A small image captioner, trained from scratch.
Model: 5.37M parameters, 32-pixel images, encoder arch resnet_bottleneck, encoder norm batchnorm, encoder widths [128, 256, 512, 1024], decoder norm layernorm, decoder activation silu.
Training: 9400 steps, batches of 384.
Data: trained on small charts drawn from random numbers, 50862 training examples, 71.0 epochs.
Rows from block 2 of the text decoder of a small image captioner, named by matrix and row number. Rows with one number belong to one neuron. Each number is 128 + 24 x the weight over its row's rms, rounded and kept within 0 to 255. All counts start at 0. Numbers have three digits each.
After each neuron's rows are labels from the 100 texts, of 14848, where the neuron reaches its highest value: "fires on" is the input token at the peak. Only what is clearly more common there than usual is listed. The data: small charts drawn from random numbers. In brackets: how many of the 100, against the usual share in percent.
# fc1: MLP up (decoder.blocks.2.mlp.fc1.weight, 256x128), inputs 0-127
# fc2: MLP down (decoder.blocks.2.mlp.fc2.weight, 128x256, transposed), outputs 0-127

fc1.40:128128128128128128128109128128128128128128128128128128128128128128128128128128128128128128128128128128128128096128255128128128128128128128128128128059128128128128128128128128128128128128128128128128128128128128128128128128128157128128128128128128128128128128128128128128128128128128128128128128128128128128056128128128128128128128164128128128128128128128128128128128128128128128128128
fc2.40:128128128128128128128128128128128128128128128128128128128128128215128128128128128128128128128128128128128151128128128128128128128128128128128128128128128128128128128128128128128128128128128128128128128128008128128128128128128181128128128209128128128128128128128128128157128128128128128107128128128128128128128128128255128128128128128128128128000128128128128128128128128128128128128128
fires on: "," (56 vs 3.8); "d" (44 vs 4.7)

fc1.93:128128128128128128128128128128128128128128128128128128128128128128128128128128128128128128128128153128128128128128128128128128128128128128128128128128128128128128128128128128128128128128128128229128128128128128128128128128128128128128128128128128128128128128128128128128128128128128128128128128128128128128128128128000128128128128150128128128128128128128128128128128128128128128128128
fc2.93:128128128128128128128128128128128128128128128128128128128128128128128128128128128000255128128128128128128128128128128128128128128128128128128128128128128128128128128128128128128128128128128128128128128128128128128128128128128128160128128128128128255128128128128128128128128128128128128128128128128128128128128128128128128128128128128128128128128128128128128063143128128128128128128128
fires on: "r" (91 vs 7.8)

fc1.116:128128128128128128118096128090136090135128123128094128166140128128128128128101128243128130128128128128136070077089128144128128128117124121128118128128128118205128105137141057128128118186093163110139117128129128139128128070128132128193128087126112148155128128088128128128128106106128146128128130129128201140055128128128125142128118128128128128133128128128128112128128128138164128129128
fc2.116:128128128078128169128168128128128149117123128142158128147121128188128128094177071128162128128157211126155128128135108128128116128150128076128128128128087128116164140128128173128128128103162099149119126136115128140122167134128136128128104162133120075092108128158128123150128128128128128128128170128136128128105128130167142193136192128149128128128122128128073153091128142071086102128119
fires on: "<end>" (100 vs 4)

fc1.212:128128128128128000128128128128128128128128128128128128128128128128128128128128128128128128128128128128128128128128255128128128128128128128128128128128128128128128128128128128128128128128128128012128128128128128128128128128128128128128128128128128128128128128128128128060128128128128128128128128128128128128128128128128128128128128128128128128128128128128128128128128128128128128128128
fc2.212:128128128097128128128128128128128128128128128128128128128128128128128128128128128128128128128168128128128128128128128128128128128128128128128128128128128128006128128128128174128128128128128128128128128128128128128128128128128128128128128128128128000128128128128128128128128128128128128128128128128128128128128128128128128128128128128128128128128128128128128255128128128030128068128128
fires on: "t" (100 vs 8)

fc1.13:128128128128128128128128128128128128128128128128128128128128128128128128128128128128128128128128128128128128128128128128128128128128128128128128128128128128128128128128128128128128128128128128128128128128128128128128128128128128128128128128128128128128128128128128128128128128128128128128128128128128128128000128128128128128128128128128128128128128128128128128128128128128128128128128
fc2.13:128128128128128128128128128128128128128128128128255128128128128128128128128128128128128128128128128128128128128128128128128128128128128056128128128128128128128128128128128128128128128128128128128128128128128128128128128128128128128128128128128128128128128128128128128128128128128128128128128128128128128128128128128128128128128128128128128128128128128128128128128128128128128128128128
fires on: "a" (82 vs 9.1)

fc1.68:128128128128128128128128128128128128128128128128128128128128128128128128128128128128128128128128128128128128128128128128128128128128128128128128128128128128128128128128128128128128128000128128128128128128128128128128128128128128128128128128128128128128128128128128128128128128128128128128128128128128128128128128128128128128128128128128128128128128128128121128128128128128128128128128
fc2.68:128128128130128128128128128128128128128128128128128128128128128128128128128128153128128128128128128128128128128128128128128128128128128198128128128128128128255128128128128000128128128128128128128128128128128128128128128128128128128128128127128128198128128128128128128128128128128128128128128128128128128128128128128128128128128128128128128128128128128128128128128128128128128207128128
fires on: "t" (100 vs 8)

fc1.138:128128128128128128128128128128128128000128128128128128128128128128128128128128128128128128128128128128128128128128128128128128128128128128128128128128128128128128128128128128128128128128128128128128128128128128128128128128128128128128128128128128128128128128128128128128128128128128128128128128128128128128128128128128128128128128128128128128128128128128128128128128128128128128128128
fc2.138:128128128128128128128128128128128102128128128128128128128128128128128128128128128070128128128128128128128128128128128128128128128128128128128128128128255128128128128128128128128128128128128128128128128128128128128128128128128128128128154128128128128128128128128145128128128128128128128128128128128128128128128128128128128019128128128128128128128128128128128128128128128255128128128128
fires on: "z" (100 vs 0.3)

fc1.73:128128128128128128128128128128128128128128128128128128091128128128128128161128128128128128128128000128128147128128128128128128128128128128128128128128128128128128128128128128128128128232128128126128128128097128128128128128128128128128128128115128128128154171128128128128128128128128128128128128128128128128128128128246128128128128128128128128128128128128138128128128128128128128128128
fc2.73:128128128128128128128128128128128128128128128128128128128128128128067128128128128130000128128138128128128128128128128128128128111128128128128128077128128128128128128128128128128128128128128128106128128128128128128128128128128128127128128128128128128128128128128128128128128128128128128128128128128128193128128128128128128128128128225128128128128128128128128255128128128128128128128128
fires on: "e" (100 vs 7.4)

fc1.16:128128128128128128068128128000128128128128128128128128128128128128128128128128128128128128128128128128128128128128128128128128128128128128128128128128128128128128128128128128128128128128128128128128128128128128128128128128128128128128128128128128128128128128111128128255128128128128128128128128128128128128128128128128128128128128128128128128128006128128128128128128128128128128128171
fc2.16:128128128128128128128128128128128128128128128128128128128128128128128128128128128128128128128128128128128128128128128128128128128128128128128128128128183128128128128128128128128128128128128128128128128128128128128128128128128128255128128128128128128128128128128128128128128128128128128128128128018128128128128128128128128128128128128128128128128255128128128128128128128128128128128128
fires on: "l" (100 vs 4.6)

fc1.143:128128128128128128128128128128128128128128128128128128128128128128128128128128128128128128128128128128128128128128128128128128128128128178128128128128128128128128128128128128000128128128128128128128128128128128128128128128153128128128128128069128128128128128054128128128128128128128128128128128128128128128255128128128128128128128128128128128128128128145128128128128128128128128128255
fc2.143:128128128128128000128128128128128128128128128128128128128128128128128119128128128128128128128128128128128128128128128128128128128108128128128128128128177128128128128128128128128128128128155128128128128128128128128128128128128087128128128128128128128128128128128128128128128128128128128155128128128150128128128128128108128128128128128128128128128210128128128128128128118128128128128128
fires on: "b" (100 vs 1.7)

fc1.69:128128128158128128128128128128128128128128128128073255128128128128158129128070200128128128128128102128128062118128128128128128132113128128128093128128128128191128128128137128128128054220118128041128128128128128128128128105128198128128128128128128128128128128128128128128128128104128128128128128128128163179100128128128128128128128128128128128128128128128128128128128128136128128128128
fc2.69:128128128096128249128128128128103128128128128128128128128115128128128128128128128128043128128128128128128128128128128128138128125128163079128128128128128128128128128128128255136128128128128128128126128128128128128128136143128130044128128128128128013128128128128128128128128128128128128107128128128128128128128128128128168128128128136128128128128128128128128187128128128128128128128128
fires on: "r" (71 vs 7.8); "<end>" (29 vs 4)

fc1.186:128120128171128128128128128128128128044128128128128128128128128128128128106128128103128128128175128128128223128128128128128128128128068128128128128128128128128128128128128156064128128128128164223128128128128128128128128159128130128128128128128128128128128128128128128250128128128128128127113167128128175076128128128128128128128128164128128128128045128128080128128128148128128128128136
fc2.186:128128128154150082128128128053128053128128128128079099128136102128141128128128128050196128128089125139128128152128161128128109130077128186128054165128128128128128128128128120128128128128128128128128128128128128128128128128128131172148157107101128191163128128115128128097128128128142128128128128128148128128077082128112128073128113111128128128174148128128128060128128101130128128128128
fires on: "l" (100 vs 4.6)

fc1.243:128114128115091145128166117134128128127124128145153090135128132128128106105255059111128128083138128141128128128132128125128118067140133098103128128128112146088128144115149128127128160065130128172116128128153128128117128191099128128075071128128128091116128128134128128133091142164113126128128128128144155118128128133085128128128128128126128128128129128128066160128128128163109128128147
fc2.243:120116131151128044128128128117128096128130134103128117128139128128128118147141128101170128128109113143128102128128104128121108128109128146104128128128128124139128128128128055128128120185128126128183119117128150128128121082128175128128128128128128228146141133128128135128128093128116150121123128128128162128104070128128102116085045087128139123167083128175128128128128128178128161168113
fires on: "a" (100 vs 9.1)

fc1.207:128128128132128071128067128082135128128128139110088197183128128128128128128047139177128170132092128128128102125078135135128128184086113128128128128128128118155128128128172128113127128230080128057128107128128128128134128128136129128139128128128128128213128128106128128128128097113114129128128128128128159161128139128119121128128126128128128128128118128128160128128128128145128138128128
fc2.207:128128121102128148121128128155128128128128128128128128128100128128128128128128128128128128124225128128128165128128128128128128128148128059128128128128128128025128160128128242135128128121128128128125128128128128128128128128128128128128128128128128000109116128146128128128128128128128128128128133128128128128128128128128128180128128141128128128128128128128128180105128128126104079128128
fires on: "<end>" (100 vs 4)

fc1.201:128128128128128152128128128128128128128128128128128128128128128128128128128128128128128128128128255128128128128128128128128128128128128128128128128128128128128128128128128128128128128000128128128128128128128128128128128128128128128128128128128128128128128128128128128128128128128128128128128128128128128128128128128128128128128128128128128128128128128128112128128128128128128128128128
fc2.201:128128128128128128128128128128128128128128128128128128128128128128199128128128128128128128128128128128128128128128128128128128128128128128128128128128128128128128128128128000128128128128128128128128128128128128128128128128128128128128128128128128128128128128128128128128128128128128128128128128128128128128128128128128128128128128128128128128128128128128128128128128128128128128128128
fires on: "m" (98 vs 2.5)

fc1.172:128128128128128128128071128128128171128128128128128128128128133128128128128128128128128128128128128128128128128128128128107128128071128128128128128128128128128128128128128152128128128128128128128128128128128128128128128064128128128128128128122128128128128076128255195128128128088128128128128128128128250128128060128128128128128128128128128128128128128111128128128128128128128128128177
fc2.172:128128128128128165128128128128056128194128128128128128128128089255142128128128097128128128128128128128128128128128128128128128128128128128128128128138128128128128128128128163128128093128128128128128128128128128221128158128128128128151128179128106128128128128128128128128128128128128078155128128128128128128062128128128128128128128026128128128128128128128128128128128128100128116128128
fires on: "r" (100 vs 7.8)

fc1.49:128128128190128077128128128128119129117153117128128128172155095132101128114128128128128128120098162138088099153117128128090128193128128196128128128150128128128117128135128136128128109128128128093134091128117094128128128199128128151128132128128128166128128133053113128128128106128075128184128128128128110139128199128071128103121128128188130128128128100169118128128152128128128128128054
fc2.49:128128128128128128086138128084133128128128128128128101125115128010137128076144136128128128128135138128073069101033154128064128136143128128128128128128089128135118128128101128135128175128128146125128128128174128128128128132121128128128149073143126128188127128128109128128128128128133128137094111160128128124128128128056149128128145148151117162198128128128120128116128128128128130128134
fires on: "m" (100 vs 2.5)

fc1.2:128128128128128170128128128128128128128128128128128128195128128128128197118128144128126128140128255128128093128131128128128128128128128078144112128128128174128128102128113172128138128128143128128128128128154128128133128128128237128128198128176128128083128110128154128128128128112128128128163128116128144120128122128123128128128128128128128128075116128104128128212128129128128128128136
fc2.2:126128110128128128128128128104118147156128128105128128128128097128185128128090128128129128128091123132122128167111128128128128128128128128128128137128139140128059128155101205128128128171128128107128128128129128128165128128145220128166130128128128136113128128128128128128203128128197127128128091128128035128108128152184104128128128075128128128128128128128195118102128128128133128128082
fires on: "r" (85 vs 7.8); "p" (15 vs 2.5)

fc1.238:128128128128128128128128128128128128128128128128128128128128128128128128128128128128128128128128128128128255128128128128128128128128128128128128128126128128128128128128128128029128128128128128128128128128128128128128128128128128128128128128000128128128128128128128128128128128128128128128128128128128128128128128128128128128128128128128128128128128128128128128128128128128128128128128
fc2.238:128128128128128128144128128128128128128128128128128128128130128128128128202128128125128128128128115128128128128128128128128128128128128255128128128128128128128128128128128128128128128128128128128144128128128128128128128128128128128128128128128128252128144128128128128128128128128128128128128128128128128128128128128128124054128000128128128128128128128128128124128128128186128160128128
fires on: "d" (100 vs 4.7)

fc1.1:128128128128128128128128128128128128128128128128128128128128128128128128128163128104128128128255128128128167128128128128138128116128128074128128128128128148128128128128128128128128138000128065128128128128128128128128128128128128128111128128128128091128128128176128128128128128128128128128128128128133128128128128128128128172128128128128128128128128128128128128128128128128128128128144
fc2.1:128128128128128128128128128128128060128128128128034128128128128128128128128128128128135128128128128143128128128128128128128128128128128229128128128128128128128128128128128113128128128128128128094128128128128128128128128126128255128128128128128128168128244128128128128128128128128128128128128128128128128128128128128128128013128128128128128128128128128128128128128128128128128128128128
fires on: "t" (100 vs 8)

fc1.115:128170128128128128128128155142128128128082128128128128091103128112128128128128128128124128128128128128128128128128128128128082128128128128128219128128128153132128128128128128128128128128128128255111128128119128128128128128122128128128128128128128128128128128128128128128128128128128128128128128128128128128128128128128128128128128128128128128128128128128128128128128128128128128128080
fc2.115:128128128128128128128128128128128246036128128128128128128128128128128128128178128128128128128128128128128053128128128128128128128128128128169128128128128128128128128128117128128128128128128128128128128128128128128128128128128128128128128128128128128128128128147128128128128128128097128128128128128128128128255128128014128128176128135158128128128128128128100128198128128128128128128128
fires on: "d" (54 vs 4.7); "e" (46 vs 7.4)

fc1.139:128128128128128128197128128128128128128128128128128128128128128128128128128128128128128128128128128128128019128128181128128128128128128128128128128128128128128128128128128128128128128128128128000128128128128128128128128128128128128128128128128128128128128128128128128068128128128128128128128128128128128128128128128128128128128128128128128128128128128128128128128128128128128128128128
fc2.139:128128128110128190128128128128128171128128128128186128128120128128128128128128128128077128128189129128128128128128128128128128128209128004128128128128120128128128128128128213128128128128128128128128128128128128128128128128128128127128128128128128052128118128128128128128128128128128128128128128128128128128128128128128128133128142128128128128128128128128128218128128128050128037128128
fires on: "t" (53 vs 8); " " (47 vs 12.2)

fc1.5:128128128128128128128128128128128128128128128128128128128128128128128128128128128128128128128128255128128128128128128128128128128128128128128128128128128128128128128128128128128128128118128128128128128128128128128128128128128128128128128128128128128112128128128128128128128128128128128128128128128128128128128128128000128128128128128128128128128128128128128128128128128128128128128255
fc2.5:128128128128128012128128128128128128128128128128128128128128128128128128128128128128128128128128128128128128128128128128128128128000128128128128128128139128128128128128128128128128128128128128128128128128128128128128128128128128255128128128128128128128128128128128128128128128128128128128128128128128128128128128128128128128128128128128128128128166128128128128128128049128128128128128
fires on: "m" (100 vs 2.5)

fc1.221:125124128106128128128128128128128128128128128128128128128128128128128128128102128128128128128128128128128128128128128128158128128128128128128128128128128128095128128128128128128128128128128128128128128128106128128128128128169128128128128128128128058158128128128241128155128128146128128097128128128128065128128128128142128128128128000128128128128128128128128128128128128043128084128128
fc2.221:128128128128128099128049128128128128128128128128128132222128128128128128128128217128128128139128108128128103125128128128255174128121128128128079128128140128128130128128193128157128104119128128119128128128128128128128102128105128128153108109128128128128128128128173128128107102081128141128128189128128131128111128128128128128128075053128128128128128128128128128111128128128128128128128
fires on: "h" (100 vs 6)

fc1.20:128128128128128128128128032128128128128128128128128042128128128128128128128128128128128128128128128128128128128128128128128128128128128128128128128128128128128051128128128128128128128128128128128128128128128128128128128128128128128128128128128128128128128255128128128128128128128128128128128128128128128128128128128128128128128128128128128128128128128128128128128128128128128128128128
fc2.20:128128128128128128128128128128128128128128128128128128128128128128128128128128128128128128128128128128128128128128128128128128128128128128128128128128255128128128128128128128128128128128128128128128128128128128128243128128128128128128128128128128128128128128128128128128128128128128128128128128128128128128128128128128128128128128128128128128128128128128128128128128128128128128128128
fires on: "f" (92 vs 1)

fc1.120:128128128128128128183137121128128137128173128151161128128199128128095128128128128168133128086120128139128099129148128128148147158140172151128158156128137128079128128128051128128128128139095150128128128128128128116111128128128128109128128128191170127126193128128059094110131128128060128128128128128128010133128128109128128104128145128128128128115128128128128128147129146167128128128104
fc2.120:128196128128128128128128165138128130128100128128128128108128128060128128108128181181127128190201128112128011077079137118136128128128128128128128128104084142205128128128128128128128171128128137128128128128159128128138128128110127128129109095145128128128090120128128091128128128103150139129124128128128130135148128167128128166128128187128095128151120128128114128128128143128144139128128
fires on: "n" (100 vs 2.9)

fc1.130:128128128128128128128128128128128128128255128128128128128186128128128130128128128128128128000128128128128128128128128128128149128128128128128128128128128128128128128128128202128128128128128192128128128128128128128128128174128128128128128128128128128128128128128128128128128128128128128084128170128128128128128128128128128128128128128128128128128128128128128128128128128128128128128128
fc2.130:128128128133128058128128128029128078128128128128127128128128106128158128128128128128197128128063118128128128128128128128092128176063128226128026130128128128128128128128128090152128128128128128128128128128128128128128128128128128197194160102128128147142129128119128128128128128128139128128128128128128128128101128128128128113116128128128118128145128128131130071128128128128128128128128
fires on: "a" (78 vs 9.1); "r" (22 vs 7.8)

fc1.194:128128128128128128128128128128128128128128128128128128150128128128128128128128128128128128128128128128128128128128128128128128128128128128128122128128128128128128128128128128221128128128128128089128128128128128128128128115128141128128128128128128128128128128128128128128128128128128136128128128128128163128000128128128128128128128128128128128128128128128128128128128128128128128128128
fc2.194:074128128128083255128128128128128128128128128128128128128128128128128128120128128128128128128128128128128128128128128128128128128155128023128128128128128128128128128128128128128128128128128128128027128128128128128128128128128236112128128128128128128128128128128128128224128128128128128074128128128128128128128128128128128128128128128128128128128128128128128128128128128128128128128117
fires on: " " (91 vs 12.2)

fc1.174:132150128069119163128162075149103104148113139132136064081128131108128128147141121128134115090119128128128081145158119128128128093138152106109128128135147147081107129145064102139133151121128127206111163128128088132122128104128121128128128153169145087085129133144135085092101143154128128146128128113167054151112128117193124128128128094128125103128128128092111129128128136128128128128128
fc2.174:104165128130104149143128115152127167128125128128134160141128182128128128087132128182128127164128166126162061111125128128177129128128128128128138091087128128128128113158128128085128128132136128128128128128132128119164127128128128074128067128179132143115121121156128091147128081102111128128128129128114128135134149128152128205153128128144142128063067128098112128089128208128128145128128
fires on: "k" (100 vs 2)

fc1.38:128128128128128006128128128128128128128128128128128128128128128128128128128128128128128128128128091128128128128128128128128128128128128128128128128128128128128128128128128128128128128246128128000128128128128128128128128128128128128128128128128128128146128128128128128128128128128128128128128128128128128128128128128128128128128128128128128128128128128128128128128128128255128128128128
fc2.38:128128128128028255128128128128128128128128128128128128128128128128128128128128128128128128128128128128128128128128128128128128020128128128128128128128128128012128128128128128128128128128128128128128128128128128128128128128128128111128128128128128128128128128128128128128128128128128128070128128128128128128128128120128128128128128128128128128096128128128128255128128128128128128128128
fires on: "g" (100 vs 1.9)

fc1.3:128128128128128128128128128128128128128128128128128127128128128128128128128128128128128128128128128128128128128128128128128128128141128128128128128128128128000128128128110128128128128128128128128128128128128128128128128128128128128128128128128128128128128128128128128128128128255128128128128128128128128128213128128128128128128128128128128128128128128128128128128128128128128128128128
fc2.3:128128128128128000128128128128128128128128128128128128128128128128128128128128128128171128128128128128128128128128128128128128128128128168128128128128128128128128128128128128128128128238128128128128128128128128128128128128128128128128128128128128255128128128128128128128128069128128128128128128128128128128128128128128128128128128128128128128128128128128128128128128128128128128128128
fires on: "b" (100 vs 1.7)

fc1.61:128128128090128128128128128128128128128128128128128128197128128128128128128128128128128128128128128128128128128128128128128128128128128128128128128128128128128128128128128128128128128128128128145128128128145128128128128128128128128128128128128128128128128128128128128128128128128128128128128128128128128128128128128128128128128128128128128128128128128128128128128128128128128128128255
fc2.61:128128128128128128128128128128128004128128128128128128128128128160128128128128128049128128128128128128128128128128128128128128128128128128128128128128128128128128128128128128128128128128128128128128128128128128128128128128128128128128128128128128128128128128128128128128128128128128128128128128128128128128128128128128128128128000128128128128128128128128128128128128128128128128128128
fires on: "m" (100 vs 2.5)

fc1.95:128128128128128128128128128128128128128000128128128128128128128128128128128128128128128128163128128128128128128128205128128128128128128128128128128057128128128128128128128128128128128128128128128128128128130128128128128035128128128128128128128128128128128128128128128128128128128128128128128128128128128128128128128128128128128128128128128128128128128128128128128128128128128128128128
fc2.95:128128128128128128128128128128128128128128128128128128128128128128128128128128128128128128128128128128128128128128128128255128128128128128128128128128161128128128128128128128128128128128128128128128128128128128128128128128128128128128128128128128128128128128128128128128128128128128128128128128128128128128128128000128128128128128128128128128128128128128128128128128128128128128128128
fires on: "e" (100 vs 7.4)

fc1.35:159128128128128128050128128128128128126128128128135128000128128128128112128134128127061128156128111128128128128117099052128039114128128128128128128128128128128128128114128126128128128128128128175128128128110128128128128128128100128128128176029117139128115128118128128128128128128128128128128128128144128128128128194132171128128128128128128128198128128129128128128128128128135128128121
fc2.35:128077128128128128128113128141128128128128128128095128128128149128128128139128128128095128129128128128128128083128128128128128075128128255128128128128128128185128128128165118128128128128128128128201128128128128128128048128128127122128128128128177133177128128128128128128128128128128134128128128128080128117128128128128160128128128186128128128105128165128128128128128128128128206173128
fires on: "t" (100 vs 8)